From a checkpoint of a small class-conditioned image diffusion model: norm groupnorm, 27.1 epochs.
Rows from block 5, named by matrix and row number. Rows with one number belong to one channel. Each number is 50 + 15 x the weight over its row's rms, rounded and kept within 0 to 99. All counts start at 0.
# convs0: first 3x3 conv (model.mid.0.convs.0.weight, 192x192x3x3), inputs 54-71, a 3x3 kernel for each
# convs1: second 3x3 conv (model.mid.0.convs.1.weight, 192x192x3x3, transposed), outputs 54-71, a 3x3 kernel for each
convs0.145:35 48 37 53 51 38 55 55 52 46 58 50 42 56 25 53 37 78 39 59 54 49 43 59 51 50 42 44 24 26 38 66 15 55 56 46 44 54 49 44 51 44 44 45 56 55 55 34 49 05 85 41 57 60 48 73 57 71 19 71 52 39 42 58 59 52 62 63 54 56 29 56 49 54 50 40 64 49 52 42 45 38 49 43 57 80 69 41 99 18 43 33 51 44 68 47 61 73 64 51 37 41 42 34 60 38 32 36 57 53 64 42 29 59 41 31 52 38 50 50 60 50 30 53 41 40 46 52 51 48 35 53 55 38 41 58 80 47 59 45 30 48 40 40 44 48 55 61 44 42 61 55 63 53 38 43 42 46 34 53 23 72
convs1.145:48 41 59 38 72 66 52 68 62 62 60 42 77 43 39 39 55 53 61 32 71 24 86 81 68 57 48 04 60 49 57 56 31 42 49 50 62 60 65 43 41 63 42 57 55 71 66 62 59 38 67 61 57 40 62 88 47 79 75 36 65 46 40 44 57 43 59 07 71 48 42 47 46 43 54 65 55 37 52 54 50 22 41 42 05 19 44 56 46 49 65 47 58 58 51 60 51 48 39 49 47 41 42 18 45 40 57 58 60 22 58 40 57 63 37 42 50 40 62 64 40 89 51 55 63 60 59 27 59 33 50 63 54 60 46 65 61 30 40 53 36 58 51 41 52 57 44 32 51 40 52 48 34 46 41 46 51 43 59 53 59 49
convs0.146:51 52 56 63 53 28 56 56 63 49 30 44 55 66 43 71 69 65 72 39 48 51 48 28 41 49 41 67 46 62 66 29 71 45 52 45 57 62 15 28 60 66 52 11 73 54 31 44 44 56 54 48 17 43 54 30 55 37 63 71 55 52 54 55 42 52 38 59 45 37 76 46 48 51 17 58 35 42 85 99 47 53 77 46 34 54 42 40 50 55 70 08 06 40 33 80 38 35 68 47 37 36 53 73 34 72 56 67 51 49 28 42 43 38 54 33 59 47 52 62 34 50 60 51 75 53 46 47 30 53 54 57 65 32 44 51 42 57 46 52 52 64 16 42 27 58 67 60 40 34 46 42 46 39 62 72 63 38 52 32 61 70
convs1.146:35 34 58 54 54 50 47 59 63 32 53 46 84 40 50 55 62 55 71 44 60 59 49 44 67 63 38 33 40 42 64 52 43 26 59 51 57 99 37 72 66 55 99 00 46 52 62 61 55 49 55 49 60 41 63 54 54 44 47 38 78 32 39 47 21 65 54 49 42 39 64 47 74 00 47 81 50 58 62 63 51 35 36 41 39 19 52 47 06 55 32 73 50 52 60 39 64 53 40 38 51 49 37 48 46 51 55 44 59 33 36 58 52 36 56 55 62 73 29 58 53 45 59 28 46 45 40 98 23 41 43 46 55 55 36 62 57 33 40 48 38 59 56 57 53 47 53 39 75 41 54 35 65 44 39 60 61 55 43 38 42 57
convs0.147:46 43 52 58 65 39 62 66 44 55 39 41 48 21 45 70 30 61 41 55 51 39 43 52 55 41 25 49 54 54 60 30 42 49 45 66 49 79 53 60 76 27 33 38 45 46 48 61 48 19 42 54 35 54 53 49 54 42 49 48 54 46 37 53 52 57 72 54 67 48 99 61 50 19 47 69 62 09 62 99 61 53 58 57 38 80 49 49 64 41 39 54 38 59 55 46 37 86 53 63 49 58 52 62 56 21 35 59 44 46 53 50 28 49 70 22 53 52 54 57 28 35 62 53 72 62 53 49 57 52 77 37 53 48 28 47 46 61 44 38 48 41 09 51 40 46 53 53 29 60 32 44 56 51 44 61 49 76 52 39 44 32
convs1.147:48 59 61 48 60 53 55 47 45 57 61 46 51 50 49 56 61 60 48 44 29 62 57 56 57 47 54 61 48 43 51 47 44 48 52 36 57 52 54 58 35 48 60 00 55 52 81 58 57 50 47 54 60 33 69 48 51 43 34 57 60 57 46 53 00 66 35 39 49 45 53 50 47 31 39 55 46 65 45 88 52 59 40 40 47 62 43 55 22 39 45 34 22 54 56 66 46 62 58 40 63 50 48 56 35 57 61 49 43 50 37 62 41 65 55 34 45 53 46 61 50 34 44 40 37 55 37 37 52 43 41 51 50 49 24 37 53 37 52 44 49 48 65 58 43 55 58 49 46 50 54 52 53 35 39 54 51 58 50 50 59 58
convs0.148:37 48 38 25 64 58 39 44 56 41 48 30 03 65 47 39 65 67 60 38 61 61 50 64 49 38 51 53 54 48 32 40 36 32 41 59 30 65 38 50 55 34 51 65 44 49 41 39 83 16 42 61 62 45 36 29 48 43 76 58 50 15 51 38 87 55 45 49 29 32 24 37 69 70 62 30 47 44 59 39 48 46 34 45 55 80 44 66 65 36 65 45 54 39 42 40 47 46 53 42 25 40 46 11 23 27 48 31 46 38 62 25 54 59 46 82 63 61 57 51 76 31 53 52 33 57 53 57 58 22 39 38 57 46 52 51 48 34 31 16 22 58 72 38 49 43 65 46 51 47 50 61 59 37 58 58 55 39 63 66 62 60
convs1.148:39 50 65 41 24 37 41 34 54 39 51 49 57 06 47 39 50 34 56 50 57 28 11 57 75 53 66 44 69 59 34 67 49 34 57 54 47 59 55 44 55 44 48 55 39 43 20 34 49 56 49 35 35 40 32 04 39 13 15 34 37 60 38 57 41 54 50 76 65 48 59 73 60 58 60 38 69 54 53 77 55 48 56 74 56 57 52 60 76 67 50 31 70 31 24 47 35 05 68 44 34 41 54 29 42 34 36 44 50 51 51 24 73 47 54 57 35 55 35 39 44 47 34 52 38 47 34 50 56 38 22 65 43 57 54 39 54 56 68 61 40 50 51 43 69 43 39 56 44 69 61 63 45 50 51 31 54 57 39 65 30 66
convs0.149:61 44 38 20 59 45 37 67 33 56 28 47 52 72 49 36 53 53 56 51 47 73 19 72 41 62 61 39 61 51 75 38 47 47 50 43 42 75 37 41 34 45 59 40 60 26 69 60 72 33 35 66 40 35 29 81 43 56 40 54 54 43 28 50 29 65 53 70 61 55 52 61 53 44 55 68 11 37 48 35 53 93 20 44 00 87 40 43 67 25 46 39 48 46 25 50 46 56 42 39 60 68 73 72 25 55 41 68 29 63 43 79 16 57 57 38 50 54 61 59 51 55 43 46 44 71 43 87 41 71 29 27 53 48 58 48 57 53 55 51 67 67 39 33 35 53 56 37 50 54 43 47 53 33 59 57 61 47 39 59 41 51
convs1.149:44 55 58 51 44 32 70 63 45 72 34 25 71 17 89 55 78 21 49 48 58 44 35 60 57 61 41 48 50 35 65 56 34 74 59 61 63 52 29 62 65 52 50 34 62 45 77 74 45 56 40 49 55 45 57 42 53 60 65 35 51 44 44 61 55 47 69 54 52 27 43 72 59 57 49 60 70 55 47 49 40 43 49 49 58 73 20 42 34 67 31 49 38 49 46 54 57 61 74 38 58 31 57 49 43 55 57 56 41 56 50 51 23 59 53 72 47 45 33 45 33 61 57 56 62 29 60 57 69 65 59 50 40 37 53 64 39 43 31 31 73 78 51 26 63 52 51 65 71 20 50 35 35 60 65 48 59 32 48 42 52 41
convs0.150:42 35 58 16 43 52 47 55 52 38 39 23 33 50 39 37 66 77 53 28 49 40 09 58 38 39 40 63 74 59 51 64 69 81 74 75 56 31 41 51 19 65 52 46 38 41 32 18 40 00 34 61 24 11 63 55 71 43 57 57 69 33 72 48 36 24 47 31 33 53 46 48 63 66 43 53 33 40 49 36 59 45 52 56 51 56 38 41 63 64 42 68 63 53 38 75 66 56 65 40 55 54 59 66 66 48 43 55 59 32 55 54 47 61 41 65 53 48 48 27 49 35 39 33 33 09 34 59 48 32 36 12 47 49 41 88 29 39 72 16 91 19 51 52 52 50 69 54 49 69 54 67 58 36 25 44 63 44 33 34 52 50
convs1.150:58 68 54 52 70 71 54 48 65 47 59 34 29 70 56 53 51 55 43 63 74 47 84 57 36 87 47 44 26 52 35 54 30 43 31 49 46 56 44 50 48 44 45 56 53 67 55 48 48 49 68 48 35 34 36 37 70 61 49 29 48 43 36 58 42 53 40 41 69 41 39 53 60 58 36 65 32 39 60 47 63 51 34 72 41 74 47 34 55 26 33 20 46 06 99 03 49 63 32 36 52 58 19 92 05 48 67 56 59 45 62 50 66 52 47 71 63 51 48 59 40 89 50 47 54 49 49 46 40 76 17 65 42 51 69 42 51 68 42 99 13 45 99 29 59 44 45 58 45 36 52 46 45 50 49 40 65 40 70 66 38 61
convs0.151:57 54 59 47 32 70 43 49 56 48 56 33 50 64 19 44 42 73 50 50 44 54 68 40 42 57 44 58 35 36 35 36 51 24 65 36 64 52 57 33 43 53 57 58 66 62 43 55 62 55 59 65 53 34 56 73 37 50 31 35 48 30 53 48 28 51 76 55 55 71 72 45 64 85 50 56 21 23 49 53 59 51 64 33 75 53 53 40 35 28 49 24 61 69 75 53 45 55 46 43 40 25 66 81 43 63 32 23 52 66 32 24 48 44 63 36 35 71 44 37 74 45 60 56 22 54 27 24 37 22 47 40 36 66 42 65 42 33 31 45 60 53 60 49 53 50 55 38 41 53 63 48 48 52 56 78 75 27 48 37 51 74
convs1.151:37 54 41 36 58 45 64 54 35 47 53 37 39 42 65 61 44 62 56 43 46 69 35 54 52 32 81 89 53 60 37 55 35 40 59 37 38 33 23 50 30 78 18 57 14 61 53 54 46 49 65 55 58 38 48 45 40 63 37 36 46 50 37 51 43 37 32 48 64 46 67 68 33 22 46 73 55 67 46 30 62 90 68 60 68 39 82 60 46 42 60 64 51 46 57 48 32 56 65 55 53 28 48 61 45 73 57 68 54 48 67 47 79 33 60 56 54 55 63 34 37 40 42 77 47 48 64 43 41 45 52 70 62 66 79 54 26 31 59 46 49 50 45 47 35 46 67 63 45 47 53 36 58 45 60 52 45 50 40 44 57 48
convs0.152:56 54 32 38 53 63 50 55 52 36 19 26 43 56 42 63 57 57 39 31 55 51 35 46 52 59 36 54 26 60 50 40 61 51 47 33 29 15 51 42 23 37 63 37 61 52 57 47 44 33 83 41 43 32 47 17 25 46 27 40 26 71 64 37 33 47 56 48 41 43 83 44 55 54 30 68 49 43 56 86 48 30 56 46 41 56 67 48 50 32 27 20 44 52 46 63 42 47 41 54 37 55 46 63 68 70 53 40 69 48 52 52 35 28 71 43 58 47 42 37 48 60 49 48 45 62 31 55 51 67 45 47 61 45 56 47 47 37 47 56 46 56 48 60 47 39 67 35 54 48 65 45 40 41 70 69 62 69 37 41 55 36
convs1.152:51 21 56 36 64 64 60 59 37 46 47 35 74 26 58 65 62 44 60 58 60 59 51 63 56 35 42 68 65 31 50 38 59 44 49 58 36 48 56 64 75 57 32 37 83 44 58 67 59 55 46 55 43 49 52 33 42 60 48 62 47 21 48 46 43 65 49 41 58 59 61 40 56 04 38 58 28 31 57 50 31 67 43 64 39 48 38 37 09 40 77 67 21 46 53 60 49 37 61 35 25 37 40 51 50 42 45 78 58 35 56 43 49 39 58 70 44 60 65 59 39 56 34 46 49 45 24 99 40 51 39 46 58 55 46 52 26 32 60 20 33 37 39 69 31 25 59 52 49 47 34 49 58 49 42 62 52 38 34 61 59 36
convs0.153:42 18 70 44 46 66 50 44 64 34 78 51 52 61 60 57 61 56 42 46 41 52 54 34 38 48 51 71 99 44 54 35 44 47 63 57 59 99 33 53 50 82 55 29 54 52 35 67 45 23 54 52 36 38 44 69 28 66 45 46 35 40 36 33 47 38 38 45 54 52 18 44 32 17 70 40 40 68 38 03 70 48 66 68 47 62 37 44 45 44 60 77 57 38 00 72 43 38 39 54 39 54 38 37 50 42 36 35 47 58 46 54 56 69 30 57 66 51 29 42 55 35 45 49 57 57 43 62 41 46 46 23 66 84 10 62 58 57 48 46 59 37 60 52 68 68 45 46 44 40 49 25 30 62 66 39 52 64 54 70 43 67
convs1.153:51 62 39 54 64 54 59 52 50 44 61 42 32 47 44 54 59 42 50 21 30 44 76 68 47 55 68 55 38 51 58 44 56 64 42 29 35 96 48 43 49 58 74 22 37 41 47 50 39 30 66 39 44 67 56 53 37 54 29 26 45 49 46 57 89 44 48 58 71 53 73 58 43 99 74 29 66 47 27 54 70 46 51 59 54 50 44 31 42 61 50 49 75 37 59 72 36 11 34 45 55 52 43 75 44 46 49 54 41 56 55 28 64 60 41 29 47 55 38 38 48 28 56 63 42 45 80 00 34 57 67 64 76 44 41 51 19 50 38 49 51 46 56 41 53 58 55 39 47 35 65 35 49 48 55 49 45 46 57 50 37 60
convs0.154:61 69 52 41 67 56 46 62 39 43 26 55 62 43 45 61 76 43 55 32 72 51 30 77 27 35 66 47 36 50 57 53 64 62 43 51 55 00 42 42 42 38 63 15 58 66 42 56 54 48 50 36 40 48 64 39 60 62 77 70 53 56 61 38 28 35 38 66 52 41 62 39 59 64 33 53 75 39 59 70 14 47 55 63 32 31 39 50 53 57 71 07 42 26 31 73 52 54 52 57 85 36 48 32 45 48 35 45 47 70 48 54 78 52 43 32 46 46 58 84 43 43 33 54 53 48 56 56 52 59 52 53 57 02 57 62 43 58 45 50 38 65 37 52 41 49 60 62 32 49 40 59 34 33 55 59 40 29 49 47 60 39
convs1.154:44 29 68 54 65 54 59 42 43 36 36 55 65 55 44 43 53 63 51 70 43 26 48 57 46 64 35 41 40 57 46 39 47 45 63 46 36 99 57 51 51 54 36 77 57 35 65 39 60 53 55 51 59 41 49 41 49 57 41 41 40 45 68 64 24 71 47 52 52 56 30 73 47 14 24 45 32 35 56 48 57 63 57 66 38 61 43 36 31 45 69 53 49 43 65 67 32 50 44 47 66 53 66 47 68 47 52 51 56 60 39 50 56 44 57 52 41 50 41 61 60 53 26 37 50 53 52 99 52 58 40 41 54 37 51 39 67 46 42 26 54 58 54 45 58 59 53 46 43 52 58 50 43 46 54 49 55 66 42 54 39 59
convs0.155:54 73 45 84 68 75 34 45 69 51 53 69 25 52 41 30 54 61 18 64 62 52 44 68 36 49 66 47 63 46 27 34 47 37 63 45 62 69 53 45 33 06 49 48 40 65 44 49 48 32 47 46 58 45 36 44 37 43 67 49 51 49 45 39 52 38 72 33 62 65 47 60 43 46 45 57 47 30 82 55 65 56 58 28 50 42 51 71 37 42 48 24 34 47 33 29 40 55 73 39 29 45 56 41 51 85 76 54 46 54 62 57 62 52 36 51 29 62 53 50 55 47 39 56 49 56 48 47 43 39 58 61 38 57 44 53 40 40 49 50 69 47 61 36 44 43 40 62 24 55 46 67 69 33 62 76 32 46 39 61 54 57
convs1.155:33 55 45 57 64 46 61 31 61 36 65 58 52 64 59 57 39 46 58 73 54 33 58 76 46 38 73 52 58 52 57 47 55 52 47 64 73 74 43 62 47 33 51 88 41 35 58 70 31 49 63 67 63 66 38 19 47 51 25 48 67 96 54 51 22 36 44 75 60 50 36 45 52 56 25 58 48 37 66 12 51 38 67 20 55 37 50 56 63 52 64 37 26 68 46 47 42 67 57 45 67 36 54 13 31 30 77 57 36 60 39 58 73 37 52 44 40 41 54 43 26 42 64 35 42 57 42 35 63 30 30 50 49 68 54 54 38 43 26 40 51 39 60 46 60 43 61 70 40 46 53 71 48 32 62 29 42 67 77 42 37 52
convs0.156:51 60 80 47 67 65 56 53 59 52 29 41 33 64 43 48 54 79 35 65 62 62 53 71 28 42 53 54 45 35 41 33 27 71 55 42 41 61 64 50 57 56 54 50 47 47 40 37 32 32 69 38 50 52 58 48 71 30 56 51 43 40 49 23 53 56 49 46 51 52 23 17 51 42 54 66 49 45 72 32 58 62 39 35 23 61 65 23 62 18 44 27 62 46 29 78 57 49 86 60 57 32 60 38 33 31 51 33 38 40 51 45 51 48 58 43 67 49 57 45 67 72 58 53 51 50 41 65 64 70 66 33 50 19 47 40 48 61 76 58 38 56 56 51 34 51 60 49 17 43 46 48 73 50 34 35 44 43 33 50 67 84
convs1.156:53 34 46 44 65 42 57 61 57 40 43 37 58 65 49 55 80 59 67 67 67 46 40 68 56 48 48 59 45 49 33 48 38 49 66 48 25 97 46 39 41 48 81 33 64 65 50 53 58 77 43 45 51 43 79 62 65 39 54 58 37 49 34 74 83 69 53 61 52 48 28 50 51 31 23 72 37 26 37 55 65 69 47 31 35 35 56 63 50 46 55 54 54 41 29 70 53 48 64 54 54 51 49 40 39 57 63 58 51 36 71 62 67 54 40 69 71 50 61 60 63 36 46 44 50 29 56 80 49 54 37 42 14 46 32 50 29 35 68 61 42 61 74 52 64 48 56 28 59 56 71 54 55 38 49 48 29 46 75 42 62 42
convs0.157:62 47 57 53 49 46 64 56 56 64 53 58 43 63 49 53 32 58 50 45 54 37 35 39 42 54 66 37 31 35 28 63 49 45 35 29 66 27 31 43 43 23 55 33 37 66 65 67 57 58 72 72 75 74 54 49 53 65 60 51 49 63 28 74 63 45 63 78 34 74 52 58 58 21 41 44 48 32 52 41 48 57 47 43 54 36 29 40 18 27 51 43 38 37 64 25 69 74 56 61 60 63 39 69 55 54 57 78 37 65 63 51 46 61 46 65 59 54 73 58 54 53 72 75 68 62 64 73 76 60 54 52 84 59 59 54 44 46 67 35 48 64 45 52 56 56 48 52 42 75 57 66 62 66 51 68 74 87 79 61 53 62
convs1.157:61 64 62 43 41 80 66 64 65 42 43 55 59 79 56 58 66 42 46 35 34 40 42 40 61 42 51 36 53 51 48 45 43 46 55 55 43 40 40 37 29 33 47 40 62 57 70 69 49 74 36 40 56 47 51 32 46 48 63 75 65 66 56 41 36 51 29 48 50 47 38 37 53 64 38 72 60 56 63 47 59 61 46 61 59 44 54 34 46 52 56 58 66 65 66 63 57 35 44 22 21 33 48 17 22 36 53 41 44 67 61 39 59 58 46 29 61 41 42 33 30 51 49 36 33 25 69 41 69 44 29 47 48 49 52 46 52 32 62 36 34 51 32 26 40 50 61 45 48 60 40 62 63 53 53 51 51 97 58 45 51 44
convs0.158:50 35 30 58 69 64 51 46 52 59 33 41 63 72 43 59 46 58 30 26 69 57 72 44 55 52 49 65 71 57 58 50 54 52 56 46 68 55 53 40 63 37 46 03 56 33 10 33 42 32 53 45 25 59 56 32 41 53 57 55 62 56 62 49 55 52 39 41 56 60 47 45 66 40 26 42 40 53 40 40 49 51 48 44 72 54 50 37 44 43 67 00 44 41 00 80 59 54 55 47 41 41 46 54 48 51 37 48 39 57 43 32 37 37 48 35 55 45 63 62 52 45 50 41 51 50 52 74 61 37 60 38 55 48 49 45 44 44 43 37 40 46 44 35 37 58 60 56 56 37 57 42 51 51 72 59 72 39 40 33 73 55
convs1.158:51 32 43 32 48 46 63 61 49 58 25 53 50 57 39 30 37 54 43 54 37 64 58 50 47 61 39 60 36 46 58 49 58 34 35 55 60 99 65 45 41 58 34 32 54 55 67 40 54 53 48 42 52 57 75 67 43 27 22 59 33 53 45 50 50 54 52 60 56 45 56 46 57 43 42 54 50 61 76 28 50 52 39 70 52 30 43 38 56 70 50 80 59 38 53 35 24 36 33 36 66 53 45 67 58 42 54 60 52 53 50 51 52 44 51 42 41 46 47 40 51 57 58 38 49 57 45 57 41 64 34 42 35 24 49 51 59 59 58 69 51 42 41 45 53 50 43 39 25 57 62 38 56 60 35 55 49 46 49 51 56 62
convs0.159:65 66 20 42 50 36 35 52 22 52 20 36 55 58 67 65 81 48 56 56 63 58 42 70 64 58 51 62 41 43 31 15 34 54 48 40 71 43 39 62 42 35 66 36 47 68 58 53 41 32 42 63 52 42 38 15 41 30 37 23 32 40 51 32 35 52 37 46 61 58 40 50 41 50 18 59 40 63 60 53 45 48 60 59 27 28 29 42 49 41 84 38 47 54 17 56 47 53 46 47 35 49 17 40 54 25 30 30 24 46 32 66 69 42 26 38 58 46 68 69 62 35 52 63 67 66 36 69 67 57 26 44 56 44 53 43 32 48 55 59 53 49 48 42 65 28 64 33 51 40 55 53 40 54 75 62 33 15 17 72 00 70
convs1.159:61 33 67 76 54 38 67 62 43 66 86 61 45 38 67 46 67 35 68 62 57 45 53 48 45 27 41 41 44 53 65 48 55 46 55 61 63 89 09 58 51 43 29 71 30 52 65 50 73 18 28 45 64 56 25 29 42 54 23 47 76 46 76 46 25 48 60 58 41 40 45 71 47 23 20 30 75 28 61 56 34 56 47 68 45 38 60 37 42 55 51 25 58 47 61 69 59 37 31 64 83 68 21 24 51 41 50 61 36 55 62 63 59 52 63 60 60 62 56 63 45 46 63 32 35 33 48 73 21 44 48 10 23 34 29 46 49 55 47 18 53 42 39 49 56 54 34 46 48 47 64 57 60 21 61 25 60 46 68 46 53 31
convs0.160:57 78 32 38 29 42 48 48 58 49 41 46 70 52 28 39 22 60 39 54 57 44 34 62 50 50 54 43 53 60 50 49 35 56 39 46 52 78 23 63 94 35 61 55 47 68 46 46 48 40 60 46 62 43 60 48 46 51 75 50 57 65 70 54 50 62 40 51 60 35 31 51 60 33 58 60 57 38 41 44 62 49 70 57 54 43 51 41 37 54 53 60 38 35 71 42 63 30 43 44 66 59 64 62 59 45 78 41 49 66 43 21 29 65 75 25 62 65 41 48 59 45 29 59 67 44 53 71 47 48 38 63 75 54 29 45 49 53 54 63 69 81 59 58 40 63 47 48 44 53 59 84 51 37 23 41 76 85 13 43 45 64
convs1.160:49 54 69 49 61 39 37 25 48 41 57 68 63 59 26 76 41 24 48 50 41 46 57 45 34 40 59 44 48 68 52 34 46 20 66 44 54 41 74 66 33 51 80 23 37 63 35 52 49 51 59 25 40 38 21 27 34 35 13 44 55 63 59 20 80 62 77 63 60 50 51 31 47 49 38 49 46 03 59 78 43 59 47 71 51 46 44 37 44 49 35 65 41 53 50 45 78 53 41 60 36 74 50 47 40 53 56 47 58 66 36 46 60 60 54 55 67 60 27 55 39 35 51 53 60 32 69 13 15 32 48 42 43 40 39 52 36 28 36 50 49 69 36 49 38 44 46 31 29 44 53 68 57 58 64 51 47 50 22 27 52 56
convs0.161:50 53 44 50 15 44 52 48 68 33 56 65 39 21 22 43 66 70 57 47 68 58 45 42 16 42 32 45 27 28 37 61 40 62 49 61 24 37 81 69 53 63 54 62 34 36 62 43 55 38 37 64 69 36 41 28 53 55 73 47 53 29 51 39 41 52 74 20 56 53 72 72 59 70 77 61 35 41 48 45 61 49 41 37 73 25 41 58 49 35 33 67 62 61 56 56 49 42 43 53 41 64 39 38 48 62 65 36 77 53 50 54 14 48 58 31 34 46 46 40 52 56 59 52 26 58 35 20 36 46 42 63 71 57 50 63 53 66 38 48 63 47 51 30 41 62 39 26 52 65 78 43 48 61 52 37 21 47 64 76 40 42
convs1.161:32 65 18 50 64 47 63 58 49 62 45 52 54 52 47 32 40 39 68 57 75 65 44 33 54 38 20 41 59 53 46 54 56 37 54 51 56 64 35 60 64 39 23 65 50 55 41 49 62 52 48 45 26 57 48 55 53 59 35 62 50 46 36 39 28 56 41 83 28 45 45 48 54 26 41 55 61 21 48 38 41 64 53 58 67 57 37 40 38 41 65 59 65 14 45 51 62 28 53 54 51 57 55 44 63 59 22 68 35 47 57 43 85 15 36 64 43 54 54 45 39 43 42 49 32 45 42 67 52 51 43 37 64 85 54 55 42 80 48 24 36 50 22 56 30 41 48 42 33 59 57 34 68 45 55 56 27 34 63 45 52 47
convs0.162:72 54 41 39 52 40 45 55 44 54 61 46 57 30 69 44 49 27 59 63 51 45 68 49 77 37 55 37 52 43 38 45 54 42 53 32 55 77 45 64 62 65 40 15 45 47 31 59 56 61 54 54 40 49 57 53 62 79 68 60 32 35 35 35 46 40 26 48 43 68 70 49 42 26 55 20 48 72 40 84 32 54 55 50 46 59 28 70 36 40 58 25 49 35 09 75 51 44 54 47 56 38 17 51 35 49 61 47 60 48 55 43 51 37 36 46 51 54 52 58 46 38 46 56 65 53 46 75 45 38 62 24 41 55 47 41 49 51 38 10 36 75 52 66 52 49 50 36 55 54 63 56 49 54 46 44 36 54 51 68 56 50
convs1.162:36 51 53 62 48 45 57 40 44 45 47 52 55 49 50 55 63 50 44 61 40 40 39 26 44 27 51 44 35 40 38 47 52 54 52 34 38 98 47 12 64 58 48 00 78 36 46 47 44 62 52 52 59 39 55 49 47 46 58 28 50 48 42 47 54 31 49 39 60 42 71 47 66 44 28 32 43 90 40 76 78 46 50 45 66 70 60 60 37 41 60 55 45 60 60 61 33 32 55 40 49 26 67 75 63 60 27 54 57 44 62 56 41 51 44 47 42 48 38 74 52 61 41 66 41 45 56 46 46 78 34 57 61 19 42 39 36 34 59 57 37 38 78 68 61 53 35 54 57 27 52 48 68 34 47 48 57 33 65 58 49 46
convs0.163:33 27 66 73 90 42 45 49 44 56 54 34 54 67 43 45 55 46 55 73 54 52 38 78 19 66 57 38 66 24 41 63 43 52 62 36 44 63 39 43 21 53 50 55 33 43 73 62 65 41 49 49 44 58 29 57 71 53 42 39 45 54 63 58 48 54 59 30 38 39 41 56 90 58 46 26 48 41 66 25 71 25 50 50 70 64 22 70 59 49 53 65 52 39 34 60 38 45 48 60 69 38 49 42 62 66 43 43 63 45 58 34 33 44 47 49 43 47 34 48 40 62 50 53 42 53 45 35 62 19 53 27 55 59 37 36 61 61 34 39 52 45 32 40 41 51 59 53 27 47 52 30 61 38 44 52 50 45 51 49 39 51
convs1.163:51 65 49 55 51 50 59 63 48 52 38 35 46 77 53 59 22 31 41 37 50 30 67 50 45 34 55 57 54 67 70 57 53 58 37 46 58 42 58 56 73 51 68 62 76 46 48 58 43 67 40 67 26 45 70 58 46 31 42 17 48 66 53 49 72 45 57 89 46 23 56 52 27 74 31 64 51 70 63 45 42 41 54 35 73 14 44 34 45 59 46 48 36 58 47 67 37 49 47 39 60 48 58 53 40 59 51 46 50 40 44 66 77 38 51 47 42 48 36 43 41 49 53 53 52 36 41 30 51 59 48 73 19 39 26 63 36 70 54 56 66 56 46 41 43 53 55 70 39 56 49 29 39 53 61 42 41 37 42 47 23 61
convs0.164:59 53 61 39 63 65 51 62 31 54 58 51 46 63 63 18 50 60 43 58 45 48 25 64 33 50 57 38 33 37 48 24 34 45 49 30 44 46 35 56 58 68 47 63 57 44 42 45 50 30 72 61 52 65 52 00 45 55 09 55 58 74 35 47 35 60 47 37 45 37 74 56 60 58 61 57 35 34 46 50 52 71 56 52 42 99 39 53 07 68 35 46 57 35 70 55 40 56 51 54 50 40 32 26 24 33 54 59 44 40 54 57 00 79 45 77 50 60 43 48 55 76 39 68 50 59 62 45 45 65 17 75 67 63 39 49 50 66 57 16 63 55 52 42 41 51 58 37 47 47 40 55 56 37 54 51 63 52 44 53 15 69
convs1.164:37 44 45 22 43 48 55 49 46 47 69 55 58 24 58 75 30 27 55 79 66 56 62 58 41 65 62 41 35 62 56 71 46 70 55 59 63 22 62 42 41 46 60 33 46 54 57 54 39 70 52 44 43 32 34 35 37 61 99 48 62 61 65 59 44 51 63 81 71 63 67 51 49 65 51 62 65 63 45 44 49 43 23 65 42 95 35 30 57 53 53 59 36 36 58 58 61 38 51 68 53 63 70 31 58 60 57 34 32 59 39 41 23 59 53 42 57 52 48 54 43 62 38 54 58 64 63 51 52 50 41 42 49 38 56 46 53 40 41 44 47 64 30 48 29 77 63 78 27 29 43 61 40 37 51 23 49 46 39 70 44 84
convs0.165:46 51 28 68 70 63 53 61 61 61 44 64 31 47 22 63 33 82 58 59 62 46 24 55 47 70 42 58 38 43 37 30 49 58 60 52 49 39 44 51 53 25 62 53 42 47 47 50 47 39 46 27 55 30 40 48 57 63 51 40 71 21 63 41 22 45 51 81 43 43 44 40 60 52 44 68 44 45 45 33 59 60 51 57 62 59 26 32 60 35 54 51 51 47 45 60 59 52 49 58 44 50 48 44 01 60 41 41 53 37 50 38 40 68 43 48 33 37 45 51 46 58 87 50 67 64 48 56 60 49 42 39 51 22 50 48 42 53 54 43 40 56 50 55 43 50 42 45 33 63 56 45 75 61 63 40 33 53 47 52 25 80
convs1.165:37 48 42 46 34 49 50 47 66 35 08 62 06 00 41 43 40 47 35 00 33 09 12 35 27 25 37 35 62 53 64 66 45 49 56 52 61 69 58 48 52 54 67 71 57 66 52 47 37 68 45 43 44 49 46 31 45 44 58 56 41 54 43 55 26 61 71 12 61 61 58 52 35 34 41 28 41 50 45 43 52 57 44 75 77 80 61 62 60 59 39 43 52 66 45 52 50 57 46 56 62 52 29 37 48 56 50 48 35 15 38 34 63 38 48 47 48 54 65 38 20 50 49 54 24 48 46 50 40 56 39 42 62 54 42 62 40 41 39 33 59 52 47 51 21 75 53 59 91 55 42 48 50 49 64 46 51 25 51 50 29 50